config.yaml
crop_scale_min: 1
norm: "layernorm_no_bias"
activation: "gelu"
parallel_block: false
width: 192
am_softmax_margin: 0.2
residual_init: "scaled_by_depth"
lr: 0.027
nesterov: true
adamw_lr_other_params: 0.0024
grad_clip: 1.0
epochs: 24.7
lr_schedule: "cosine"
weight_decay: 0.04
adamw_weight_decay_other_params: 0
Rows from block 2 of a small image embedding model, named by matrix and row number. Rows with one number belong to one neuron. Each number is 200 + 30 x the weight over its row's rms, rounded and kept within 0 to 999. All counts start at 0.
Before each neuron's rows are labels from the 100 images, of 14976, where the neuron reaches its highest value: "top examples" is what is common among them. Only what is clearly more common there than usual is listed. The data: rendered roads seen from a driver's seat, with toy cars, trees and houses.
# fc1: MLP up (model.blocks.2.mlp.fc1.weight, 1152x192), inputs 96-191
# fc2: MLP down (model.blocks.2.mlp.fc2.weight, 192x1152, transposed), outputs 96-191

top examples: snowy verge; bends left
fc1.488,198,259,187,185,197,235,215,178,239,192,176,226,200,228,161,193,190,223,230,187,155,173,214,197,186,207,237,203,193,197,177,212,174,239,215,181,198,206,130,228,200,241,223,157,188,200,295,213,227,208,203,177,172,133,227,140,177,212,204,172,198,173,168,200,210,225,244,208,227,171,206,193,202,198,224,198,191,185,149,234,227,230,208,153,218,206,211,174,195,180,113,137,186,220,192,192
fc2.488,229,194,138,267,164,134,173,239,210,217,191,229,247,178,170,208,244,192,208,194,202,144,201,197,181,254,203,224,192,244,231,179,219,189,189,214,206,144,236,184,172,176,213,203,209,229,209,149,150,116,187,201,258,218,178,177,207,198,200,202,201,230,216,204,207,214,189,181,211,171,155,204,169,229,228,206,186,208,248,133,187,186,213,177,182,208,193,182,163,188,237,310,189,226,224,200

top examples: dashed white line
fc1.302,167,236,225,169,171,288,207,151,217,189,184,215,216,164,159,175,202,201,185,246,250,154,206,206,208,192,202,169,116,186,217,218,213,218,211,212,181,182,206,199,177,200,198,209,173,213,179,214,173,253,171,214,183,176,175,207,275,217,171,197,166,194,179,200,206,205,195,224,149,240,182,245,170,182,223,197,202,165,205,181,189,215,209,175,171,177,236,195,176,231,280,203,184,178,189,164
fc2.302,206,243,193,278,173,154,226,209,230,187,207,155,186,243,185,194,173,187,236,173,214,226,191,214,172,186,211,191,196,187,212,206,248,161,228,172,160,212,169,218,204,205,232,233,208,144,222,250,225,172,224,220,180,211,191,198,215,196,219,162,217,192,223,184,243,195,184,189,252,138,210,218,221,215,188,180,176,212,221,208,263,147,203,162,183,273,211,169,213,225,169,278,209,196,253,230

top examples: solid white line
fc1.699,176,174,267,197,227,222,205,184,212,246,260,173,210,215,206,232,220,178,139,227,220,228,221,191,225,229,138,157,171,165,168,192,200,209,223,153,243,188,167,188,169,181,198,223,219,193,187,174,208,209,203,164,243,195,245,221,184,133,157,229,162,195,156,182,177,185,249,253,251,160,176,182,179,186,213,179,255,238,191,177,193,242,185,187,172,241,229,210,228,234,231,183,151,151,175,172
fc2.699,246,221,151,199,189,179,198,198,217,216,234,234,178,208,181,219,165,203,223,192,207,160,216,201,250,201,202,228,153,209,197,172,197,224,172,219,185,208,200,199,138,253,177,200,211,220,128,188,186,161,146,168,155,229,151,232,222,221,197,167,214,259,244,213,232,167,203,194,244,203,229,165,265,198,186,170,188,171,187,220,225,156,196,171,222,223,133,189,179,184,237,175,166,195,136,262

top examples: solid white line
fc1.533,161,156,156,228,177,195,200,181,178,175,169,196,203,228,202,183,202,183,160,142,241,212,190,175,203,222,171,255,208,231,209,183,272,153,184,239,252,198,185,217,178,186,205,213,245,169,258,215,136,229,190,200,239,150,183,218,268,216,235,217,209,208,155,196,214,228,206,184,218,222,199,174,221,177,183,193,186,190,239,249,182,211,236,251,187,207,194,191,177,230,273,176,143,189,201,186
fc2.533,237,187,237,221,258,218,188,184,218,220,196,124,207,163,203,232,155,222,202,213,127,220,215,163,210,210,189,133,201,180,198,206,135,262,176,198,156,176,213,188,207,190,157,215,196,242,208,199,197,197,206,194,182,211,182,239,213,177,232,137,197,179,226,224,147,190,193,226,213,171,193,221,198,196,172,237,198,179,195,90,212,196,178,218,179,178,156,189,201,204,136,226,274,174,224,203

top examples: snowy verge
fc1.329,199,230,161,229,134,204,169,208,160,234,147,198,183,259,169,191,202,211,182,209,175,216,242,199,177,200,182,227,222,253,241,210,221,193,185,226,179,194,194,220,227,217,275,157,160,223,212,158,237,206,256,171,208,219,181,185,240,217,176,222,173,235,186,217,168,181,235,190,202,202,210,165,211,165,219,171,234,245,145,229,257,209,215,198,235,198,168,154,186,205,224,190,203,195,143,214
fc2.329,233,132,186,196,221,170,196,192,200,139,187,246,235,190,192,227,235,196,229,157,181,203,215,146,201,210,204,216,153,225,181,166,172,190,182,224,158,210,177,267,226,233,224,162,239,203,220,225,157,197,276,183,282,213,231,204,206,194,238,206,189,188,213,193,221,254,168,217,210,199,228,215,167,196,175,232,211,202,303,153,162,172,182,215,217,239,274,231,208,178,205,143,174,155,237,154

top examples: snowy verge
fc1.571,208,197,244,217,208,207,238,189,211,198,177,220,137,205,226,170,136,246,201,191,194,171,234,194,196,221,221,182,203,204,198,172,201,133,237,235,215,204,157,167,185,207,201,197,167,182,237,187,222,208,217,147,182,192,130,232,259,274,172,178,202,152,223,198,202,226,219,199,215,248,150,198,229,285,210,196,204,207,224,237,291,215,206,194,256,156,196,209,185,178,214,246,229,219,252,194
fc2.571,211,170,202,275,160,220,189,174,205,179,202,174,230,231,237,200,189,195,185,195,158,218,174,163,207,193,202,183,211,243,198,212,197,261,202,172,235,224,190,154,198,200,223,193,184,180,165,152,167,216,206,273,200,199,201,200,189,177,182,217,188,260,195,218,164,177,203,178,236,194,303,93,206,213,227,177,225,202,179,156,197,181,166,218,219,221,228,253,223,202,214,179,183,165,238,208

top examples: dashed white line
fc1.689,201,158,236,246,185,205,228,210,189,179,224,190,156,160,216,195,219,225,238,177,178,216,198,222,204,198,199,223,207,222,205,203,269,225,283,154,213,200,129,266,198,217,156,187,221,183,181,162,194,197,166,187,125,150,166,211,210,254,254,179,198,220,216,158,203,202,198,140,178,208,230,217,226,149,185,214,194,230,167,204,231,223,201,215,223,164,192,235,137,197,221,236,148,171,178,229
fc2.689,169,227,182,207,186,182,181,207,198,194,218,182,234,145,180,263,238,156,210,145,174,188,166,209,180,218,196,182,146,172,174,207,220,198,187,204,178,162,181,178,173,192,166,154,198,212,149,271,210,214,297,201,147,189,180,164,222,178,184,228,197,152,228,200,187,155,206,207,228,169,217,120,105,188,170,204,196,216,241,240,236,209,229,188,198,223,145,198,218,176,158,254,206,185,196,186

top examples: snowy verge; solid white line
fc1.296,200,260,205,215,228,197,189,212,215,182,200,238,227,223,185,202,156,182,189,198,215,210,203,167,259,215,246,138,276,144,204,205,226,209,229,133,217,280,172,228,110,227,174,275,226,232,205,212,211,199,154,206,160,178,211,230,221,205,219,189,179,174,171,181,230,169,215,221,213,181,208,143,163,207,198,193,177,195,179,214,173,182,221,204,141,207,222,245,187,239,218,193,158,166,142,210
fc2.296,207,173,192,255,193,213,205,220,194,225,176,218,189,202,238,215,211,197,179,158,153,180,194,217,216,209,195,199,130,239,181,173,179,246,186,228,244,91,227,150,236,230,218,232,198,175,199,200,205,194,229,173,240,211,144,150,188,218,176,161,205,266,247,197,198,229,159,208,144,236,208,228,256,225,183,195,227,203,210,181,215,191,195,198,213,180,190,106,185,180,194,183,239,215,215,194

top examples: snowy verge; bends left; solid white line
fc1.612,157,192,167,174,199,197,200,225,217,223,212,179,205,275,203,219,189,208,207,162,202,185,238,198,215,235,254,158,211,214,182,143,187,211,226,233,172,219,224,214,174,214,174,237,180,268,209,201,207,212,211,220,174,201,237,156,248,250,182,247,191,196,278,215,117,215,204,216,270,240,197,138,164,213,214,211,223,246,206,185,208,192,217,207,177,176,195,210,169,201,163,202,198,217,218,205
fc2.612,225,194,153,234,141,233,222,201,214,189,177,202,211,142,219,148,203,151,183,229,164,171,206,177,200,198,195,177,212,175,188,218,193,261,146,196,253,173,168,193,180,187,247,185,174,217,216,172,224,221,198,152,275,150,119,217,187,181,226,133,209,243,166,207,227,252,191,174,162,181,181,182,220,203,219,173,196,216,228,193,220,234,181,160,194,224,181,165,172,209,166,205,154,186,199,171

top examples: solid white line
fc1.159,218,207,179,177,206,219,222,192,190,172,210,176,202,156,227,204,247,154,205,230,179,218,202,204,163,212,204,213,163,239,190,217,162,256,204,181,216,168,182,226,212,227,189,224,170,196,219,204,210,260,159,194,139,226,225,227,190,197,160,183,226,162,205,213,211,234,214,182,244,169,220,159,206,170,157,199,245,190,160,200,212,237,211,142,185,218,167,163,229,199,208,245,163,186,214,227
fc2.159,182,246,140,188,221,137,206,192,167,137,203,242,207,126,169,190,231,192,191,196,236,166,196,158,217,166,189,177,210,202,178,156,266,157,213,169,186,267,217,185,239,176,249,172,189,173,223,200,169,195,266,189,161,245,174,204,223,234,241,214,190,187,254,217,230,213,240,169,216,243,211,284,207,218,246,151,189,204,171,182,197,227,184,135,213,239,212,220,202,260,174,248,182,211,181,171

top examples: snowy verge; line: no line
fc1.445,154,196,200,203,201,228,249,225,207,218,236,185,107,235,246,249,206,216,146,173,263,179,248,222,156,215,215,251,251,204,199,193,224,185,210,199,248,213,163,186,157,215,222,206,169,167,217,182,200,208,177,221,156,196,213,181,186,215,149,189,189,174,181,172,164,200,205,283,217,266,212,173,236,220,208,167,216,155,226,182,203,199,200,182,232,198,179,244,185,184,145,218,228,235,145,225
fc2.445,147,130,170,172,173,254,191,192,186,194,198,198,196,222,192,181,238,244,183,274,219,247,184,214,228,192,209,168,140,179,202,182,163,188,198,228,172,204,186,195,200,179,212,185,194,175,193,200,195,183,151,221,201,192,174,187,241,212,225,201,227,237,233,203,183,219,208,227,227,211,156,212,140,199,228,213,205,225,227,193,210,249,194,156,200,187,250,217,211,218,222,185,198,141,276,187

top examples: dashed white line
fc1.499,203,171,148,245,175,191,214,201,182,204,208,190,198,141,167,233,177,200,132,239,160,208,202,228,192,191,196,166,285,180,189,211,185,209,204,171,197,161,147,157,235,188,190,181,232,238,171,222,191,219,268,260,216,232,172,190,256,198,146,229,236,206,195,172,245,193,199,207,202,156,188,289,188,198,222,196,233,193,190,215,195,186,194,193,236,232,182,224,192,211,218,224,226,223,239,242
fc2.499,201,207,231,173,187,145,198,210,183,190,200,204,194,241,259,201,262,225,214,220,227,178,239,201,193,169,214,236,139,261,205,225,208,176,233,193,246,257,206,242,240,197,208,171,221,201,213,182,201,252,256,176,243,214,217,202,152,185,261,196,247,218,179,193,197,212,144,141,253,197,223,128,206,217,182,254,193,181,216,160,267,183,200,273,244,168,152,210,237,173,160,167,164,177,218,219

top examples: double yellow line; dusk
fc1.735,257,151,147,247,200,220,207,199,223,220,244,207,150,210,187,223,192,223,197,155,265,152,184,198,203,182,212,206,216,218,228,140,137,171,183,234,199,299,193,218,175,159,231,225,240,182,186,189,225,160,182,219,187,212,193,229,238,217,249,181,153,145,206,221,172,188,188,177,184,185,206,192,180,178,165,241,202,152,266,202,158,191,214,202,195,250,216,208,243,192,162,181,143,144,227,192
fc2.735,229,178,232,186,211,211,220,191,211,215,193,149,167,183,203,171,189,133,183,213,152,227,198,198,198,224,193,201,208,202,197,192,237,161,228,211,195,160,214,170,169,119,167,188,234,191,200,127,215,162,194,241,262,186,170,175,180,181,127,173,213,233,212,189,206,176,238,236,204,225,194,228,203,209,195,193,223,200,144,185,228,240,185,181,182,190,192,167,166,203,192,266,213,157,135,216

top examples: dashed white line
fc1.32,203,196,195,161,205,222,212,193,245,228,157,194,176,245,208,213,200,183,183,155,212,175,231,171,219,207,196,177,239,203,172,193,218,177,230,183,178,188,190,185,192,172,206,184,182,191,230,203,173,192,229,132,226,206,149,210,125,180,169,135,181,164,168,128,231,189,165,159,222,172,228,229,225,228,182,205,175,173,164,260,213,196,189,179,176,215,169,252,219,227,235,162,181,196,225,203
fc2.32,219,237,251,146,191,160,182,187,239,218,201,230,215,220,210,209,175,253,221,223,147,182,202,158,174,185,174,199,184,204,198,184,121,141,236,193,214,205,178,238,220,186,180,136,231,257,158,230,223,131,162,227,224,200,168,160,193,231,189,197,196,237,210,203,201,221,192,212,179,177,223,146,177,183,169,167,183,197,221,151,257,195,236,229,181,201,219,201,195,160,212,198,202,191,164,147

top examples: snowy verge; line: no line
fc1.82,187,154,214,183,188,247,202,233,236,237,178,190,189,207,195,277,202,207,252,201,240,202,197,211,163,211,190,223,215,127,210,154,228,134,209,185,236,203,170,222,197,172,218,180,190,176,232,203,170,189,237,205,215,206,157,232,159,179,210,207,208,194,193,134,179,177,213,235,201,294,163,145,178,197,193,175,249,208,158,208,211,174,219,179,196,218,149,188,246,165,201,216,158,240,196,171
fc2.82,204,211,177,231,202,199,222,165,188,184,189,151,193,207,198,122,214,166,167,181,118,187,196,186,223,209,205,162,179,208,186,223,201,212,146,202,227,159,185,190,223,230,182,222,155,207,207,172,287,188,166,205,233,180,228,246,187,200,221,156,207,188,143,199,211,222,190,171,237,131,167,223,210,179,206,165,198,224,273,247,196,185,192,179,177,192,172,179,194,181,227,171,170,134,186,157

top examples: snowy verge
fc1.418,196,245,214,220,177,192,157,241,167,215,212,275,214,224,145,152,241,197,184,131,220,219,185,164,159,185,241,177,212,236,215,151,214,184,239,217,185,220,205,239,203,170,241,277,238,204,213,206,202,194,149,232,165,223,203,218,176,210,177,171,187,235,250,215,149,226,189,206,222,219,218,147,255,182,192,225,196,220,210,158,166,193,229,173,189,177,182,191,170,204,215,201,208,216,142,216
fc2.418,237,171,187,165,210,246,208,173,176,138,193,156,218,288,242,220,199,210,184,218,136,140,159,166,216,219,220,191,224,170,198,185,175,178,134,206,196,158,186,208,228,170,149,203,185,184,113,224,192,201,211,174,235,167,239,223,165,204,210,201,181,209,208,193,245,201,153,224,185,164,222,199,220,157,203,155,204,210,195,220,204,204,200,225,175,235,198,234,172,171,248,184,196,178,213,155

top examples: dusk; dashed white line
fc1.152,211,207,250,127,186,184,164,193,167,231,149,213,173,159,186,158,147,235,169,221,223,178,181,200,182,219,185,191,209,256,227,192,201,188,228,132,170,178,197,162,169,203,207,240,186,197,165,220,266,178,235,187,186,247,167,181,148,199,229,221,225,164,189,184,225,210,224,194,158,194,190,222,218,152,193,195,205,196,211,197,270,217,205,178,160,207,205,229,198,155,209,170,313,239,209,220
fc2.152,194,207,205,230,207,201,205,213,210,191,211,207,214,203,169,158,205,169,248,168,215,210,205,150,185,210,197,240,175,105,174,240,182,232,182,243,174,250,212,179,217,176,144,204,189,191,219,208,145,194,188,209,217,184,222,210,184,175,203,195,184,211,249,193,216,204,174,155,192,207,196,203,129,162,224,210,196,184,200,283,162,190,207,232,265,134,242,181,198,150,225,200,145,182,247,245

top examples: dashed white line
fc1.734,190,168,229,173,168,232,190,176,189,189,180,192,202,188,187,194,175,229,176,131,201,200,182,208,200,198,163,149,213,244,222,175,157,224,183,194,163,165,200,197,178,186,250,201,173,199,210,216,169,211,239,156,219,202,235,201,178,231,197,174,193,197,213,204,210,210,220,214,218,202,168,172,185,199,194,193,174,186,182,245,196,243,182,182,283,214,197,271,130,198,185,159,261,193,202,208
fc2.734,166,215,218,199,234,191,222,198,167,155,200,156,195,186,212,260,191,151,231,256,210,226,209,234,234,190,193,245,201,138,182,186,212,183,165,272,178,238,215,211,153,162,186,156,208,190,210,207,194,232,189,173,173,175,185,251,231,178,267,193,182,176,184,204,173,224,249,249,188,160,236,187,170,211,175,180,186,206,155,157,169,212,201,237,254,225,214,178,192,241,202,229,126,209,269,223

top examples: solid white line
fc1.726,168,228,203,173,210,133,212,171,190,172,206,161,146,188,237,217,215,205,145,237,182,184,213,219,208,238,208,198,179,226,241,194,157,214,185,170,205,153,239,211,227,155,238,191,188,179,185,213,204,151,133,203,208,185,191,224,169,228,260,220,171,214,162,173,170,159,192,254,256,213,216,204,159,156,207,210,160,186,203,228,200,225,247,205,249,205,176,119,202,195,259,160,194,227,226,266
fc2.726,271,152,269,226,225,289,183,207,188,199,198,211,167,183,202,176,172,171,186,157,169,217,213,214,187,184,189,229,246,187,175,181,192,175,221,233,143,216,194,252,218,179,175,213,193,237,267,181,183,184,202,206,192,203,167,170,208,201,130,170,223,173,205,197,230,203,191,183,226,257,173,151,219,222,214,197,192,216,155,173,168,207,194,142,167,237,174,232,162,195,191,247,233,180,211,196

top examples: dusk; double yellow line
fc1.338,281,172,247,217,165,234,232,221,213,236,169,196,176,188,216,209,204,155,203,188,186,210,239,251,204,204,253,230,178,176,214,185,202,181,235,175,217,217,227,213,241,229,174,174,195,200,239,163,180,203,249,158,213,196,197,209,206,191,179,224,222,210,206,188,174,195,191,236,198,222,125,197,225,236,233,210,190,156,217,206,181,218,193,226,184,204,152,290,198,253,177,230,167,217,209,171
fc2.338,175,213,182,170,206,184,209,179,150,136,196,153,187,176,188,196,193,250,159,171,156,131,213,164,257,204,164,172,217,208,187,259,234,221,210,253,184,174,195,211,199,163,192,177,212,205,154,217,199,187,176,222,205,192,211,203,165,228,239,210,173,201,181,230,201,199,212,163,212,204,246,226,184,185,176,200,244,203,207,187,230,211,191,206,200,212,214,135,211,169,212,140,226,160,268,233

top examples: dusk; solid white line
fc1.67,184,208,259,161,227,225,136,205,194,196,207,236,202,192,170,139,206,214,224,182,256,237,153,216,208,183,216,163,208,190,215,234,213,200,221,213,214,208,133,165,278,208,159,172,183,260,232,179,186,195,152,196,232,208,162,213,203,175,208,202,238,192,208,179,185,193,201,174,191,167,205,271,251,245,202,187,228,193,201,205,220,271,180,239,193,175,150,206,184,149,291,172,201,231,192,179
fc2.67,204,211,176,221,160,170,202,196,167,210,200,128,218,204,210,233,183,167,180,196,113,194,177,203,246,186,192,211,198,189,216,207,227,215,190,219,146,223,199,264,164,189,275,132,221,200,137,224,174,230,204,209,184,198,183,253,216,174,241,177,219,186,144,202,240,172,156,184,203,182,231,156,264,215,193,244,206,183,199,223,206,226,224,115,217,190,232,185,211,275,126,187,160,183,264,221

top examples: solid white line; bends left
fc1.664,220,167,187,202,142,194,193,206,195,240,216,250,211,174,191,154,168,191,207,217,211,269,256,212,188,238,242,163,254,170,189,209,214,175,206,140,253,217,162,191,213,227,224,214,168,198,203,190,233,227,131,148,229,154,203,185,213,198,180,235,226,203,173,262,219,220,187,196,182,202,233,236,177,187,222,222,224,236,187,263,212,196,180,172,171,188,176,203,223,173,211,198,188,166,208,264
fc2.664,210,258,238,230,201,203,200,142,218,200,206,193,220,221,169,276,195,194,186,234,175,180,227,222,177,166,193,220,154,204,212,187,218,234,202,127,205,175,236,207,184,182,235,220,168,194,163,192,202,190,257,210,230,220,216,242,185,182,230,197,241,210,283,196,171,159,219,257,205,163,214,216,189,192,191,212,219,198,168,200,177,167,186,195,194,213,251,167,195,213,186,217,170,158,169,175

top examples: dusk; solid white line
fc1.255,185,209,178,126,181,170,215,249,215,201,183,224,187,206,163,248,221,186,157,198,203,210,178,165,182,247,137,262,233,204,233,177,207,188,186,175,231,204,205,248,220,198,180,235,191,194,226,179,200,198,195,190,233,153,172,221,248,194,230,137,154,227,210,166,156,228,158,221,220,212,154,224,230,137,198,200,213,150,175,265,260,248,241,158,238,172,205,215,220,180,191,201,205,153,227,177
fc2.255,222,219,202,193,222,126,206,183,195,244,201,174,205,210,204,192,190,233,141,203,130,206,187,242,120,209,200,141,165,207,194,250,236,223,190,153,171,150,214,196,225,191,223,213,218,158,182,170,231,218,220,226,254,205,217,199,163,170,191,176,204,163,177,212,185,235,200,203,187,212,149,222,186,227,182,247,203,169,187,190,147,211,180,208,218,199,228,270,191,224,196,168,209,214,228,212

top examples: dashed white line
fc1.604,195,193,238,203,215,246,213,208,157,208,222,182,278,177,192,214,184,206,181,204,199,251,162,196,226,213,196,245,235,236,182,152,186,192,187,215,252,184,172,162,237,182,157,244,200,170,214,181,182,206,216,207,163,207,155,192,219,209,144,215,197,202,194,277,243,238,253,217,189,184,247,193,151,252,181,171,197,171,200,201,219,195,219,238,202,173,141,230,197,151,205,147,232,241,218,206
fc2.604,190,194,215,209,217,212,191,223,192,147,187,209,184,241,220,136,203,168,167,168,209,166,210,187,178,209,201,248,157,123,197,221,219,191,211,236,215,242,197,188,195,166,168,237,211,173,158,175,188,263,206,227,173,166,134,184,183,183,255,220,201,185,148,176,166,216,153,233,169,212,221,138,169,187,208,155,202,201,216,181,258,228,219,261,200,217,216,249,199,202,193,200,202,184,218,183

top examples: snowy verge; double yellow line
fc1.614,194,215,182,157,190,208,224,191,208,188,192,187,196,215,160,242,203,232,160,236,230,224,233,232,244,218,209,227,239,248,211,191,193,210,190,180,202,240,208,266,200,239,163,245,196,206,217,166,245,168,121,226,253,194,206,159,162,201,198,210,174,195,135,194,137,234,159,195,173,196,201,203,263,150,203,215,189,205,208,205,227,194,236,194,190,171,220,203,161,166,155,181,169,182,128,208
fc2.614,196,211,192,174,148,239,201,184,204,223,169,216,198,185,240,200,231,209,236,210,195,171,187,130,227,190,190,170,147,184,196,170,205,201,185,243,183,167,226,193,154,159,257,236,197,182,208,231,219,166,243,188,114,179,169,200,164,176,201,186,186,221,260,218,203,146,149,206,160,218,183,193,159,211,233,204,214,231,157,202,133,216,171,193,220,182,167,161,189,160,231,265,224,211,186,224

top examples: snowy verge; line: no line
fc1.651,164,258,220,215,223,186,228,231,192,181,215,233,192,235,169,231,185,225,206,194,188,198,253,166,171,189,229,245,211,142,198,185,195,207,195,247,153,246,202,215,187,266,197,152,218,186,207,186,247,252,189,171,284,206,219,184,225,227,224,275,150,187,254,276,197,193,216,246,218,228,203,179,183,164,198,219,195,186,228,175,226,234,195,190,216,191,181,254,226,220,157,203,208,184,201,196
fc2.651,150,170,236,183,164,215,213,223,222,183,194,108,226,135,166,183,183,225,235,219,189,215,213,223,189,233,197,204,227,225,201,167,173,204,171,250,195,167,159,186,189,150,217,182,163,228,258,205,245,173,240,231,165,219,193,142,224,212,129,167,196,204,174,195,248,239,224,155,242,179,214,246,208,227,180,191,179,203,243,169,177,186,185,207,221,164,269,157,211,168,193,218,170,186,179,203

top examples: dashed white line
fc1.154,116,160,192,206,204,201,209,248,213,195,195,231,206,212,180,151,213,170,179,236,214,223,246,213,206,240,207,234,228,214,188,244,209,149,233,140,167,193,185,209,250,166,152,196,186,187,246,191,252,226,176,207,227,138,209,254,229,240,191,201,196,196,206,213,204,175,226,213,174,178,170,150,226,196,187,204,227,257,147,199,161,222,200,140,158,208,198,147,221,198,205,213,159,182,173,206
fc2.154,139,220,212,236,189,242,207,165,196,188,204,211,209,197,220,167,242,231,193,202,225,173,189,256,165,227,182,238,150,213,206,237,240,209,201,149,213,181,186,187,196,184,123,190,204,155,204,211,199,153,222,207,253,120,199,231,197,223,161,147,210,209,235,211,200,186,292,185,189,209,237,180,172,178,186,186,186,198,197,149,249,207,196,113,198,223,174,228,212,196,169,188,248,171,229,275

top examples: dusk; solid white line
fc1.104,208,237,209,169,267,252,202,202,167,208,184,260,148,201,199,182,242,227,208,184,208,177,193,174,215,199,188,239,139,221,204,194,215,164,163,226,217,216,187,230,242,214,171,160,194,164,190,195,192,210,255,249,217,158,212,250,191,211,226,176,210,178,208,210,188,216,149,225,181,195,224,181,140,205,218,187,189,202,254,184,110,221,230,213,155,195,161,235,229,212,255,182,215,155,251,195
fc2.104,171,211,182,212,164,188,209,204,223,147,202,142,214,156,215,196,196,170,247,192,195,223,172,202,190,205,186,187,216,170,143,224,194,232,242,199,181,126,207,215,189,170,209,218,181,202,237,175,166,182,187,159,213,212,202,186,221,156,174,197,208,224,234,242,192,182,220,175,177,216,179,211,247,192,205,186,213,198,174,194,217,211,230,258,217,187,173,166,182,234,180,148,229,218,166,249

top examples: double yellow line; dusk
fc1.698,199,180,205,219,237,190,256,202,212,165,181,151,164,199,177,224,188,216,216,186,196,163,204,191,179,261,194,244,182,219,228,266,210,205,199,280,158,141,209,219,203,187,174,187,192,159,222,186,186,197,200,230,180,219,126,191,231,237,207,242,207,245,206,229,164,186,203,173,184,179,246,181,213,191,225,139,192,202,222,270,181,178,191,223,206,160,148,130,195,212,261,224,173,187,213,234
fc2.698,141,283,213,210,190,160,212,197,178,171,206,230,221,198,207,168,206,245,177,301,239,183,205,199,219,159,195,186,197,198,203,189,251,201,204,173,244,215,170,206,192,213,262,164,215,220,187,230,200,194,203,205,181,187,222,227,213,191,176,166,217,168,209,201,164,223,217,217,142,190,151,217,184,161,232,228,176,189,169,143,219,209,174,185,237,226,201,236,210,197,186,146,250,166,212,216